Weights of a small CTC audio transcriber.
Model: 6.42M parameters, waveform 16khz input, arch quartznet, norm batchnorm, widths [192, 288, 432, 640].
Rows from block 12, named by matrix and row number. Each number is 500 + 50 x the weight over its row's rms, rounded and kept within 0 to 999. All counts start at 0. Numbers have three digits each. After the name is the row's rms in percent of the matrix's.
# short0: shortcut pointwise conv (model.blocks.12.short.0.weight, 640x432x1), inputs 0-86
short0.482 104:519432579451517381432437452508354494560509464456551534425495501518450498440511545434542483512498438508467456499508517635529477541483451487389553532509460520514588516377617460513507564443524522466479402461461433459523494557529525473562422431407451515456462333493
short0.483 101:473528493577482516512467512485546568543424511453523495525489539518571527448492530462483415597496491508471543538496578544525458476563486450465502434506582455516542479507511394419477517416487581383603508502545591577491510517650429542436557359532525491535568539515
short0.484 097:465531551476533477533431484505515469465573488412550579501507412466527491549492549543558480453528561514510443493610546623492534543577417531469525544506425508453458611458548538492425520493469428564489501487537479494553531502523493470462432496471498482515418429412
short0.485 098:475493569450544516488556551598556611447489467485386501558516435564426413503558433466515541469480583485493539419460473441404480484487478507564450547638459416459490484584458550442470510588455476450403578527559484496538520440566412443540450486583498544561501418552
short0.486 098:428512419429503459479460597464558508427400571550501501534548481490533532507417458443476530473603492516505471512542477506448519452509455525457546503516488516478546482517498530493516556532468525487494486517430507402539515505520500458501560591550473571420493482481
short0.487 101:501521435547519476414498553467444477481477495414438534491465411450477406529573539530503488465477497489473482507551515515441536544551524400517495496515515564535550511541509558561555400529557444581453473445473477357466521449472478500476518505626494456574562482634
short0.488 103:510497449539449473433448452464504396519495472457454504528400481563475482536452481546450506535435534512418475490482526459472531458465468455450495474506446523481513515486485542561515544467498448555409464509545527481461504565448531491474533554597550476526525512455
short0.489 101:484452480520521479450541507517475402678494501482598501453526401564570517540539531494472481475543448513650531557548492494501584573545531454417434483456476411382575507491612424632528433436509493514536598503539582466447483553530434548401476422432499505528508382494
short0.490 103:478486610461372506451511600591521520423425496545373571604453520515517504490468437583567470388508504495467519446439396448508427585386500516423413504496504530463507515476512541394483561575461484455490441489477502535519499442556483527425478494438421576536468476521
short0.491 101:440443418467345453577513608456440499618504509475537567465519474474503428504461463513403483497425402531551537472439542509490505501481481459478449513488530543510495533476462442521522451409512546525486524419452517497384473524479463445494529390403431512530515426511
short0.492 103:462449517524485541512499484588542389476529519526454446470452453460516388440480438512546535514428461505521612518549544552484562534602474431465521579522564435565573496431504370441418448483515520520509502528469495584506455491519432434495504473482527378527518458427
short0.493 101:596411587484531435480468544529509568435454530467489571495476582500463527508560491477529453439552527418546491514458558530472509585530515451489483435417442509621539469465453394456492487519537470515465532465536476515523521552457490484553517459536491453518493510498
short0.494 101:576467433609521374565481403482456517513495528558489543508431483477497463473490552611426490517506482449495480497476447598544526539477444499584532514558504463416551525466521399508555516478532519512549422508416451514420422499552532460496455496458472402565505409496
short0.495 098:436481538443537408436461570549524489503533496499525544466406461544573468497491509446423494516548501531521453486499419440535558493474561479485468507456463505486491480488434481511536529469415476403465499457595482429406490546495584440568458467538473542589438431535
short0.496 100:399434493432390487495484449584515466493558464451577489487398499558554495514530514484559491505465594484435435439488502521577463508480475506475489489487559590433488549506499593512523529518436480491497484456489460421525464385494489513535553507546520540503541497498
short0.497 100:423501435365565440471579449440474419449532545425501533527523549406517471578483507392545540480475497528497509502505516565450544494526537482405545520501565469417600463541563497454515542438473525441472536614488479555519434544566470455606508470546387491584524481422
short0.498 100:460485549403616524447557506442466341520405452492421475550464578477495533497533449494529509555545521552475432538541480534450502477547396442495597509533382524504505430464544555556568427443443542525458412606487590485520570531501461558498422571489436495574448558466
short0.499 101:472424505409435565419431585516452493494494485558415517499401571473454474452431513485495538538492489508433459439453452444498421440462547450476477512512504510459421460429428488542518597523389538386423506532431469543478480474489478485543483480460447528441508516524
short0.500 100:452449588522554473516499498501467516496503416489422489372424500422436559453538580441582489550501516430470518525549482487447489519565559517407545488482515433522504496497537525506543527495523455507489509400576406573474466515515598505503411575464506497558381528495
short0.501 099:527530507506343535518463582608500500577453507485426519458650512424590391516504502518434447565495485502520548489531597421475489574530518510481472588483514520572513532502552446421409438487480512599506531453514487442516536492504511472459495549411465366605547456471
short0.502 100:570475460506529459516467503497396434432506477457526485502500531504422363479570461413521402444479545452530489616543514576480526539574430416443556614409498438514516591495672451522474430501499479458493493476514523534496568576482469424544407434477545459441512413501
short0.503 100:505540358512527520540571434432537496518468580494472553482525512484475495557513520526417592496535459497537517502389563517596519486478517531578440492491392555542436500512499554594548487604505423437551468527538497477481483432509568536470524494587493484497526556552
short0.504 100:551567517565499554490573476534505562451504505451541417412447480441575552457443552529464510467501526523508487364458500466478552497476552452504539482544533485449502551522546451579433398578494530525560537344437469548476498511478453604469500439470510423533539507456
short0.505 103:437563524486469514477485461478430507561571530561491476453445481465533435519550402514530541480474522474506540558570497512491448532544468504542473530508449556490559555441561438488490510562506493498455533510485483531547552523561573503491591510425463455511527460498
short0.506 102:514639474615355511390479449585542487360559370497545456474411547465517533434484501548502486478470521480567426393545557426617473565471521450535468534491574427435589505524554531539572507512484537517561530487533482524547493474489469481536534497533550437530481450449
short0.507 103:506485516463519445507519476543515482416534516528360583462478491445500517540609516445480471477497479407538499542565461563448491492522496514529448508533513483516481472549559464512426585473487498496538470572519494525539513479512530528509540456441502492541460413451
short0.508 097:456492617562477508556447580517582408502546468566578551488489397530523469457451573534469564558520484463490475520480468453502459487409633424507425489480647506539509462472480560451594526514523407479469575476506551520429473451455480553592486471591519580459419499394
short0.509 099:477509417431488457579410441490538486453500483444423482549469464468487526505441524516411609431550537519506549526466522455509486493419435489442481509497491468464579411532450651565513492446575449531491540549531476577497409427487372491460511510612503467473565472447
short0.510 100:535529477504490565522518527539475496447478454417387486459449494528466579565545534426480543554553487561476499495426507488479500563398412505481500414506454556355419555506471529574489532461455524406474463515518433503506576529453432539544517483501552472415544519504
short0.511 103:468461455472483471541488534484463432580515536424596470454540476539462423527496510499491439437426533551521473475520466511459533493547450470496527474557561454457572526513528396515518485433464476521486564485487529538461539550531551470539569467494529454449500412456
short0.512 099:434489626511523424503527489529534415514633473454537538492471521615608521483542553493484609483505494461501472460468562562577449464439537470520360429578567523486524418556464480448497537498572451521496512540456460533468505448469524393483554499628532440449525531471
short0.513 099:478469545581529510447599538496518454479533447521536570423471445558489518507454541455387511444521463467454512481405520507481486565460498360470525456509555653560523440529462485519464497485499446414497537583526517581508478452555507517534480481510378548535539468480
short0.514 103:431589485549505475434526479548520489474578428536548445546493469527474459495533583486475574507511500422498454440441571416540444484498526469513545430474511518550479557585499541568431428556498440474532550403517479499438473497546451471522541497473454526593491465574
short0.515 102:521498545490493503489521562374555513461393523419447498464552408491483489484605473605514453592480478582472519457483499463404526478477489486521585530508450522412490465482478511482526510448595472503508481431465477478509457525598480447438490484554611505496514470495
short0.516 099:499413527523532539524480488537465463511577514526524446498473543481561453601488546521493503533519511483428548474569509523535551547476537458519610513514457410482581575381515403432469473576552475515506429514568459570533555507509426527420636458500481519497619503590
short0.517 102:373488511405426444491405503487471526481480493450522623472461502470410467394453579447503472460585474501532470543556558469531468492524541574521462613470534518462499441506514526527474495536437473546496460452516485468547454424455550411471484398429491547499473418492
short0.518 100:437516436504469536466463389544485581464451466476488445474469496457464517459440503495516486472525566433599394447476521467482486486525476489500523430440493481521489603500456529439607454496427466497433470472470505496509459399479517546506590474654485534552560397550
short0.519 102:468480346502474483488406447521568494408508579461393473548460582344515476458468550426487413520520484507512585450505534514542521389465503402402481416469533499494370532498502510496519477459514512457486565569494521453529426442537482562507496479505499447487517595438
short0.520 098:483506473509493420499466435469441393498544373465474562468464571427550545449511491467470527490425526470424453469502449475450571476386460344437508495587492578511538516513476444531557538510402451477526486502467422500495464549464481516598466524456455480562398488482
short0.521 102:515500487589490520498498504461546474368487464495491466551423447523493582550414517504489617516464539475466524454571466386523402538420541386411521539462471381454513511499496508531579548429509632561571552424543459510536528463476560502594552430658537446532556485464
short0.522 099:553502535532535548520515455589601557540558607600500473457499467555551574566472512433514393539462448530505616537485463475547573560416459564523518493473513459543460556513413522397506507551573512480457458466468458475409563471578511482531539537525477474587488508487
short0.523 105:470542491482443405561448472462505553490497483444453456482409536525453524491498431518550534555511546473471432570486546464480497616400397502477552568511467550469535440440508499445518553461522525512440533490533493473514477497336509490492561456496503473516527522493
short0.524 101:556537508438481531544515429517429546518494507521484545554513529558426391516500480514595504532469545517497451542481449539563478417410465448547525482466523466511403543509530507484524510453470537516540492500447518546519501508421544449411436364462593452439495438436
short0.525 103:565583410500473542524554582493467441548521445429484482476453435553529454628472465495476539505442518506452514511448551464563472460443457449528455524430568519560522535470427509563578534427526488551480535457517494557513528507388462531540496504517534474506465479419
short0.526 099:475476482467480496556504583537360405503436465474481550504422541514340488438539399550487513501527593539511449569454471451420444439605480452531471498479451575512517525430533471391492486549476546433495428498380548606504526478389523456433473479515584535416410558449
short0.527 098:476442449474539446454473442527503502524491488478554442435450490506514508477514554540522437508552440443554434512491555516500473500521446452533432503523519487488474623433520562504437423564506444585423488542386490512487490445508590499523589539498480523515566465468
short0.528 102:445395489428555438431476488482455536502495403465527477413554446435464508498407484496440463505517503484466498486478564453521555452432561504433465445462484563513448477564483505479532517532540518540499431442509524524442361539603547408470475482469497494471538450520
short0.529 096:473518468512584511507513516522479523570545485419522496536506450541524514531526485496497386586508581507453474505539399496479409574443437451562596509487440501485474550511492553489458504543447531476512589546493444431510562572493492441456434497554507386492430454519
short0.530 103:422546433550489461485577511425557505402539462488486534462446526455413460541509519484453473500558535477523502485508487472502564474386474455478483583479567555524492426557488539554405576505516484532503547452521488478503473465492489529528582516532468479579440508495
short0.531 100:419456453488588459546538591511445547546545391485435570516510558468431506535501489553496508472436596451470436555492470481497441555497524444454467558485476558569436461512437470562535453413469481428436447392473504498448500471520398353487389436479523571548422441496
short0.532 103:485575484498422559549504652619427559556476428467454520536431614529441494417543431523489560525502506499408480482518532413379390496531474473511493445386509547448475556409505460441491488446545426452501537503580456535527555596448550468475523533406472461446532448422
short0.533 102:477590394497564480654480616446534492537536583431547456568515460586488525494508524472425485486355528530579500482531529480432571406442566490485437551464555516557429524492567543551462493484492499576487541494411504526482403489557558533504471480526481407507534499441
short0.534 098:541437492466565504563419438462466560468494456401462536422540427550467467506458508554616465580460450433478437549530506523404474522574465517506588472486446462588544542458589430553483481528557513521480407492606487518498560500420520529478462475558551472495540447476
short0.535 099:570485526430474539485527413426513440387543438580459622519500559430497463485537483505554525553500512473414481461541458517528452494559472493465551420536525580460420424527501502477559442541502580528495494516518434499521516488551458490430428475537576512497444452527
short0.536 101:499451533530504605487470457488495502541635471498519436486457449486438542454587467455406473513523451496524477544552443533448614469448444410494486507518536632519520524495512475554586500490520540495419451483563442535482557503475529587476512502458506551474492493496
short0.537 101:451450535589418601535509401500491541486588511540476545523544535552488504447481579556482590628642461510491531472525448532513488540392509492495527493482592520481479483436530468548474438568510462531584484424567457566549475492486504532477484528463515517554475541592
short0.538 100:457498518530476504403352422533493504472507444501523513480431448484404452398449565538508436557457513536503513435571487459507537453484503475449529542508557444521508562490573555449544479361552546526524514452420446435478520520439515487568503526477495521511538375431
short0.539 097:429467453525568555539578432466523516493480465514601502417517443463419485473537467378541509492501482461406465574496458550469488587532498520473546505474473375472512474480551520530560453532521600484470467466513429514417482476497429489583511452440481462474474479458
short0.540 102:518472489432517446542460484546487504479529447418501473468496457552534395522618473471526504458507484495506534495484548483403498435523546535517504466519472476423564500616510443517457474506513516465448589426498513532543563542482382505491524502455574359479479526465
short0.541 102:530451516555431485509456429546544481432564527469564562508521500476491550582459413460497572481493464461571539552495549582537396520447452496468425511514449518483507553495514564477521536488490527502590523516435517474507526505546418473497630463552519429397554439503
short0.542 101:531512479558482506461480545394525494515460550557443549474406515535481408411501505435451565536565487539516433561478500526442493494494525477457480490479470593477399461517488546575621538437495524431450424456543439470487488531463494418472491407567495460447481408613
short0.543 100:515437523457563451576542510454434460513547562432581464374493500540482453480560406531521569435459470501447458485449457540440528438477423454490464521536496564435489482452466531521487503398483445537497478483418492476535502510420509504546453403498579470446407532437
short0.544 104:418549484510471470453385571568515508535540420539488509554486381431502513411548495488496478537520559456492483525502517492496459467481422462546495518497505419499568513481523493441512524520486564486435479474418518521573555404572495480460507444505516448552566461396
short0.545 100:497560488513458477493436487522468483500439428442530409517510362408525442504474417478477482541533467489438433541475419532468559462480480458553507465470504359539551504479590396467570494470524383506361481528523448523503534486461499496492475529422497467475530411431
short0.546 101:520458415418499497538483506539509408472441549535569450460459605551530512554418496438420426507395425512579557542423538532461546552399509426462402564447516502483507492499485564482548581393526491535526512586550510518511417534437558489543529576529565495544573474442
short0.547 101:434494599546491483567490457468514513502522483562478562506481534534508575442479509521471504493507485462523492483381513475547471539438540514478539488564510533527530441462550491453491479582470512515458555455514554487546462539495448507555471536535509505632499563418
short0.548 100:471518544519399455562516523555464499497525551549391630439589463483517542443423536467490547430529561446446610476507539519532433502496513514437425508427444566442492502547417543559402552557517439599497427514550423524478465441585498434498474492521450452488468539488
short0.549 102:461504506428597603523478459545473560508480473497536519524461468412570576463481517478578524636499611458545538449526546518564512541551485575418572482556494443446466570459558411529448631532534566480489628407468468411550505467457415518484517539440525455491635496476
short0.550 100:616436409552397429483494519482511531465474580449582456436423411431536453553540500499526556506466495405512523420460571527557473539498462478480487502423501442586475485527461468541454386573609525429538519407524499532550438435488474548541538431512516423533582436457
short0.551 099:548567589434488444594432489442502478514499501487505462463493525531432436394539482531540509541493503509427538548519538565538536513570469509466491420570447486533538559407558531424480560448483499501506416539534502465536448480483493480442421417441527441558481345474
short0.552 099:490606493471435433535521498513527472463462489488560561449566469556430461551575430530537464490422519469456485506557550542484525582468465461551493495537536540616614514536506530454559460412539567432519447496471551497468462453522492461531472452521535507526492501516
short0.553 099:487509612529585521454472538492518517488527542452548498594469550448471459584555438577606578512514468509505522617472500483559554513530435452530469442379445463546440530528425550559459448371479470465403494548544530480481542502482545583514518570426521465444496537561
short0.554 094:518507493521430418500507523479548555477534432473527489506512518552388541499626469520518531529499535517544488482534447428498480457543502512645558522498429552591492518519514472454518454655488533496430530569470477457536405436562455490528465364563479446577428437504
short0.555 100:455521470516389507539477506491474575477521447455495589486502471471467504480465554549525484484472488507511455382471530526526514577470531426580438466456517439416436513537419566446480435456531535515539592333470544461471475400441449468436518482415575517583508516498
short0.556 100:511544569461489528510452447386428501467468523503526576501532526407511461520386518520522604511484576443482519451449417521499457500467484472516413477444501544412448509382444534452449474441505394593526464476519499555607497424555455443570476482471482506568483440526
short0.557 099:447581366468481530442554551521500500484377527499484619519498592542409623491503577547391490529471495562554565472412515478475478445461549426460492465484557454449427460482543508426496537432504471594474512493461453532537471498531436499490434526525523475551509535581
short0.558 104:511472451486538462393506502400489441463473458481494393416493500487442487482522502470423399523586500557406511393473464465471488531566528486516497499460579536553472499540449569391547459537530486428450544485352493597468540470497493440417476478568524437518543448448
short0.559 100:446495492497526387523435455539470359431574501489453490532482496529508622524498567586492489473455457480508488424553520520487405524467519459521596435443543545428616549368507475468556478441556484415460509514446415544553594499527523488593481480565491501533579443433
short0.560 099:525430468544489574449410430456510508560565458516517482480541570485384396491388491491524506557534417493482472493518501593492458551492361525418580553505504516532422528530433563467580430449468541504511431454462399503498550541417493469470460372552540477481507412498
short0.561 103:541560371573450528590560473514601553457610488430435524431542492509470600517521554493450459508569448453425444434471566562534498540464468468526481551467425550445397534593497542612478389554525530503464457496523487581494537507472427516606524496494489435469485490548
short0.562 098:430601519494507501476572401559460520542540574420513470453554405480542374437543532528543505380553541535564461542523571520504582442500511437566451514507537527424529481470477435502512475513490479638519530547529476491484534467521447426566591547471546431502506519549
short0.563 103:542553455574430505504471513561428503416458397463505494497498497457578474511518523562462484428489513506496412483467625448502471579395455440488449477512525520508496512483485456429504513419573437573488493563455494531506467413503396504506571390466384473528543549501
short0.564 102:526476547518504513397551438513525519570486449447469460506515494478512549379394477516523583414516432509545482424532494574594509429464559489492534480386521517461489449546487534507534502451487510492559557551473415551425419556479486494490434541493486543560482440511
short0.565 098:581546451513525513515511372429551491460474608451567571585473552446429512481552463465481530529477461580501475440445491475554402439599555584498417487517457489505375498489455547338475553463459522531551449553340585477492406487428530560412473481517523459493447566434
short0.566 102:497502486525520538543461451462516454520420456512524514473510532604463442503454456464527414502446426478468429529520497557426557448464552572538510492539443348420494457360459474533564473492457533490502474436529497482468479581481480526465537521468481439503486445491
short0.567 099:560497597490423479574473587431462528571489478476490557513517582583441427402512372479542424456555445468462522494547524564493441420554539543461489471557447590381464415425496547511534566522500459614554534475542460440546483443520588374439489515606535504463499492532
short0.568 101:468445461479556489568422446517459456467542470438523448550538523381398475479462488472475491460501497511458539408567545503449532492414484511465607400491483530498482560492530451537513517537553528479426409542388410512545515521452485521427478520456520393402562479483
short0.569 099:441480488386422414391412548548392468530538551518506490426521491514380486417505458544498458424481466523476505458581520480452549500500474542505502427453547414486501506425536583470461550459414535478460470499503451511482364471510543405511468536481401445460512484505
short0.570 100:470498540455548460521530519475492458427532571477396435558425586497544469503403480492569477490543507575520453495506516533613390440527551453442539431418412470502472510532500535511581568419487532464495522517691554469546523509568473475432551480548479474461522456457
short0.571 101:545460486512449550555485430489419512476497610454444557470520545474423513508507518440507441583434487483562581503418491527551482462491541459473388404486599529443483513523524514564498494404466540432503540408454491474513452522527489481435554508503478440529523523539
short0.572 100:489485432450567473552493558436446501519538608569508481448497560574425405539428449429370513526446537519535581516518451491477523539527464394442485555583511542530509505564570501510510543489498462409544485405511538481489512517512411397619437494463514481479524410572
short0.573 100:495559564469480473485501376465476452473547507422518544580539512506514480532396534591495487403544548469517535572504520504553532459539454464474506514504563558443464470445515523481399516477460519519457556501510534435525524554529474586439515518443465599472376492540
short0.574 102:317425447474541461464531541508482444432451492425477440504556465393440538501478418480427459470482535383510623513489533556457491503459500506491469544553525503460570557500456468512532572470508490596489477482595410516511537513494543444451458564454445524461481526382
short0.575 100:514475517582482591563555469466487478438445499564495521533459470537505444441430545450515620561569492489479567394425512495481539467450459541517414408441504512484487499531588525555607474508484570479531504493516480569419462496521443540494598481503537454463476557463
short0.576 099:485410419473457500510557556558545514488497488447442450399492496468524498518426443464405598544532493462417479496491555492392555508452558469493504558511496437583576491466560488512573500538522601466485528471474420498469401494473477509472425398546544535460453425529
short0.577 100:533534512454487540467419513502476440514457473447468499428462536461514438493442475479388513537472441529522418470437528559429391462554523474476466445515523499512592487397499503435464464462468426541452507482535566521446473489504538450521496491518456547445474469494
short0.578 101:423474449465456471541447453565464440437469528439449519461560396481491578461481502497447586462508490485473525429477447494331599507567534536428484499468550546466556468444564500507537457478434475460397442478483496496509431510572507509478565445395507502580447517472
short0.579 100:472574461541392583498410529532498534490480513444532476557533506534452489386552443422446550479497348486430497489454492424467501560487472440408459407534531527516546497463452442465557485445587459546511560493543471591575475485487579576430543557396596434536484561493
short0.580 102:534518532528520419552482480582507442509538426516562535527450577553568555632559495489497590486519508471547509601533577523556466498414406489511553522559487544533567431498592498486545523463528428617529520480525522397617507579566527419346522584459542468519530518508
short0.581 095:498433486485511510540529473505433530504464427499461437615609445470566604513556557518579561624552469577529558501457435516536467449511498517532480455471549442569528518517497448545499507494475463438577530517534585474530474415499396491431541507459516422520540448468
short0.582 101:485518401492423587505521467573472442522556511369499543598543469495580412540625510468452456462452530496502502480525487443504536485575501592492423586560526480434490617582527513541406450572494478454499594498403551504448451365523501550486487472529505484498430441431
short0.583 099:474501545545485490513414510484506454541508496439451430556534512517462441487515490499527529543589452491452464541472532504415463480545447476478521498519609475503476537454535558490451569416439471484504440532574535480514456491539556481448375512495516410405467552548
short0.584 100:519472407416526501517557508450499478515559537534499492513557483578487510504484428375520501516448510525561546533550407506515529472474428513480504628518542480473586526517544528529550629520420453531490451488480446504445524511555354562486505486506458424417465483398
short0.585 102:485483477509391514517485475571556568502402537487493567559502427512542520472451562611493586542498448524454528444440403560425497469497523453533483470507457426489511565467566505511505556526536477495462458444563417450452462413370511515457488461443510399503490440313
short0.586 101:523444500466486528413457464498435501492510436404460539513378535454450544467454536470559561507487462499454523499469493497547385429571504434391551495432461563412570548463539442488483451451462494503541412447457495377550511504500498468517429464492565469519488427527
short0.587 101:488491516492581435441501568451548471388487576468533523532439387475552561562381486448482540533508524515516503491491539403433512553529607554499445538537526489484567529504596483451511506450413500430646424454615523536527475486462443484487440427538402535482535465496
short0.588 101:557534595493505480516586516481544483544584541555486458523481458498533464644521561498485473466479531520451487498514561558597460555551492492561500541496561552436541487582435542567484541451492604535498441508533458512631465532557473433454542452518542471565587503580
short0.589 100:437455602501411575498561476474508537559446552513550494569453558520545551507634533437479496446508529401403463446522509548550446608539589476500469502571532479456510528535523579502392420413502647431650464474606521540549481479532476564516498483545564462599413536541
short0.590 097:538559474450499481467489428566506457398432594552537470467539461459494500470489453475493541482514595559478477458512417445537551543561472553534429520561491607443393518531435577458409574517393534539485526551440472466522445457548492512450486446480541393554476536519
short0.591 099:547464504448482534550483435547493597445496503499577433490553507563584494487484492501471418543573552465490525555564579511485573585621488438486523455570551484474485562561563377544529508586505524538500542480482433504513621486554457551435591497443522511519450513483
short0.592 101:475446449518517487466498548526450539446539505439392525506424437471479488447460429450512509499479508465488519488468519509473512393506421528427499479523409546409497505449462508538616512562579457509401544490546559519507544517473436443505421425542465530507570463487
short0.593 100:430481439504434416585453594493478407555536488434519532500611487541534404455550501576484536518467553531598530538523503601459476515488496540478531487492311649530534414544443528585493500554429502480443473427452452514499476492432500475389513514428477481465467472512
short0.594 100:557504567544563475514543470473523513418480533501550592546524530497515488470559520451520573493526399532478450454476474423526451520452437503473434465451588533383524482558532510508468442359473526447542487422483517552581433464552542482563554496468628549486547475478
short0.595 101:419524436524515597567438505538516425541498491433460452527550446488531477500533588415386587551524435484470511452494479518496506408511540550388524464559451416534462555483459485540540519461497439541468550513496470436579401494506560560523597527548467489463562536461
short0.596 100:489549445571464567511508548544530485544471595556465449483481457448522445386513573451432530463486508449549613453539483510499533534600512565378487491569523474631508555552541466429465476466546567499471512488465384459526509496559470487492522472542590466452538435510
short0.597 098:413528476477531566465478480472505496563427473514427585415454518499472453493556538467484471508537483444543487503479342481418456517466568505423508451423461559458537516497511512558548415426490343454462498490414506486369515487519472489513469533482526497464403422430
short0.598 102:506516570477500455547489539573485595483539459466536582442424521489542478480494552508442503449526455581469518491509508467448531478494443366463477507600462481519534539516531301553496451442409469564399503429560377514526466516478400485442500526452508467526526447479
short0.599 099:534509561475491446495521458518488448519426426486543529450512387453499485454615526527464519492475531473562540484492453473587531466521567530496546473571523477445612515512517492459516489489543523395501522469567509398449506465492476491603485480554596539585442491470
short0.600 100:523538492494502531540463462532609456413534473526477424541550516497551627593476510532434605529657637440494570570482582562599401478518557551516481580559538449538471486499491533535522581553470586497544532538486432544561528430479434521545583451557508491480588534550
short0.601 099:463496483468485410570456481451515435598504487484653511416487493527470461459497411467437504539471504521484456525530456514543544489575531521519516470558544510449526470434458525498507522483507526436480476440473474421500566560433543371430461474521506515484560471418
short0.602 099:505566465540509568458397545476541519434476522487464501526485571451406489469526479493515561553517517474492593407498449483444514455432434575503500526393496523544491511495429539493564486490570381485388517539507519503468489452440565551519481531619532514473455516507
short0.603 098:499436569614492516520496453491476525573475517545480569458521469515439469475551524552535379508436435460508358520500421549350457529512520506516469539428452580447463536555507520488426461512448445561469507499519468556514484416384459444525458348487461516491582530518
short0.604 096:486468560515508565543528544467515490516479541599384493520479530554479459542474569497486492496554546434468483572488455583455464592547504431472499534533482576560601483546509429628449490501493513541482399505540446532527502536603472467526465459563525440474461437526
short0.605 101:513611494598455573470460466561476526441512532509437535410403496460575524500458604470466565600475467523575544485478491437515535534537447524426422471625544479480479501522451464486481470541485505486545522427487409484477419531496483555583536476388532484493492463470
short0.606 098:505438468524457397563512530397445444569476463447567529545452515416405477474460463572522485452479522495445465496509490474483489472533478499453523482408540443499483483437457494480455465498453604439487429446468495517458487549543512450503402491429502474457508454476
short0.607 099:525574534566454448521496494470480453489577506416521580464480483586498442545523551574514574525532482528517471501554528490571504425509484535528530430475551589588537542537530433466484524550521495469561475482417406542506475511546492516473446455540520482518551502449
short0.608 098:491511462470556471502408529485507466571454420516421554471417483492530472559493481465453580537452443566462461507515572493431491559448464505435484469566513586455519607470493516480546468478621443480487476447438429463512499525456482521534532495466357537456556457458
short0.609 101:492377535453520482475400583581478529406477470461428519524472488499508555569584537470539473440607488541554503495504450516459477535489537500516510502477461501474449522443500494526589477422493478445435532466523477523536513476478531503498480465607472487541515494436
short0.610 099:434454492533482538496481513479501539476543547508548448508446566492464443496490460505453464423523407518468481430436428432485466596560547528448404533445485482618551591582487613443482500515465429517479529482485577496418511438558488482563481455461556515430500499434
short0.611 096:464471504446480505540527511505454508494449530519397557579605496473448489518515457483539488538540542504507563507547577540527469474552469501448551497493619589526508478522520489598502598524531419545431496514530527584597555468543490439455445477541498507510463477555
short0.612 097:431530480530499486496458516470514389478541455443562496524518597461429450426494507486470493543499555496481589471568385519487557523539435472397509510507519454554496593523562550562457439525491451459508480508425506531524458511463544493503455527546531440491511427495
short0.613 100:473478391467478515536461552438553402450483517506500546416451496574474550519562562534499516400480472443502504462482530525501528534525469479483474561423573522526599507538483491471492483487568439546484501472450498591427541477573547524556546373678576403505522518455
short0.614 100:533506573563495546506494586506502501473555511541469624514496505529491534497514553493533495574516608442570584483432506498503493470525526516607430571497522437549508521492481506517454433509518455451535590458476475499444562476585560453562625464407549547490515388458
short0.615 100:458558527441466485532543562416560482531424495522463485581566497479427424420591456529517440542557539619476482424505502439536465409522543503458438560496524503521479435502389480488506533495449521455399536484515560502585463473567554496501558526485530487486522482459
short0.616 100:415501563439517503509505583485499460610435503530451485509470541471418512515372506515480479373516605497516568428489501489461373485460476461397543491501549472465472470451453471429396494481486546604423430502535501494470477534541403558497442482516455473502530519530
short0.617 101:512576531438499442506559491481510468514435484474513583525521378448450517539481461490571472591525562532475495464423501452441490447533496561542521484527450575529418514537421538457567538453428512551434522483468516542534494455476504562472447480527507547539504525464
short0.618 101:504498462578483451542474467395541448453410421409506522600460476540543512540450623370475535458575545480373507506453418515494498472475544433463464530531599531462497481489495530516523440423535504479486520548468450542502564391480425530495398498538543530496529553527
short0.619 099:522563434520433515569504522458458526525536500520495481419447454382470494538531482505470543433433458520609528443523503556459498492535523467574444608423521454537508543528427443537483430539501468575534522396584570508524583485528463455526562470426472495550591435446
short0.620 099:570607512490452543458432566522526504543504441431533496423488531480454433479554564432496500532497453520514517674485504438509524543468400521502485576509544423542554553441626438430439564513471484524449490478604490489504534511486499437556581483340448330420515462526
short0.621 099:547501437531512473545536456530580456530508491498533441503533539532513355496458545524450453488421403469462437392524531503448524456501530507537547533598567500546493425525577575499438518582500567535557463504396505505484475458569418479508506517548567437592551613485
short0.622 101:543573550470442531488468539452584435464477529450493520637467579510475549523462490459529490552635500497489526388459535484574441465436580455513362466459543443467538423480453483505464573462499543486531422493500401484557435504528431617558508465496578499513437521447
short0.623 100:426518502489470516437427490552459404387478607467508525517465537456431432420482469477397521528542501466524501498410456491443510469488563492499507473435527508474530524450488488483547439423481491437480563533525463562477449499539461552445451560468522451492453467467
short0.624 102:575544552461550393519531422428545400531469476537452587491502435474579327475433511443523437481475480503424449562470568535574490451519405569457560443536483504515485471517531445441522522404399508502438415523538515435561521524463482512503514491537537485527467412590
short0.625 098:618466501604501422560523472444494584461495466537437453527538561517503520525527509551516535586502544483533517433507545460405541507492545553615549507537450493423558462599502493514427535544481408489530461475442506562507563562438488573565512474542355519530477556452
short0.626 102:520480490489548479472447491464461566519451426484535614477525443482465451487502449432450542584494499471395431531512577560467432591518527448445503412373430503552493559457613420561564498517529427488479539500457324550492504508407478459498554532459463442515533524507
short0.627 100:504601402584464533518544514473398456589496647579542506516497501584458425496470533532423453527550471506544558589435478562500540529515441465539394514492518530501482541464527549608470555399520502463535545485536478605535470532549575548514487474481544452496526469513
short0.628 103:433546486545435500433442502485559491400543535385464492512481503384473506498456595430467412407493431447458485427523523476485505522429536533407514593439601443509435517530378503489522473542503502580475536487443513483471507490496532418573435488531508446540533455532
short0.629 101:513518511522466523483456516520474404399508419487476495460505493515383449464372484479529483470596532511420423452606480371500554493528491487452533562562534469482547483459556447531473557477522490564501506454476544563514432495458524468596395431488461498510456408464
short0.630 094:493508475460519434583407500509458526505481516499509535524502431446378526506506505560502547484510602506411501506548461506547459517524456456532537562504529501525553515449651479471450589465467500407462380543536380522511450519516476426483425404494484489479491384447
short0.631 102:485473485493478424604457468557528479512523506550442517484499404483551541525522493540501584491524515383526550420478506478487535553421493548583489481502470429511462476517511510518545479549565483463498540443538508501443457404520478538554463465529445534605557485437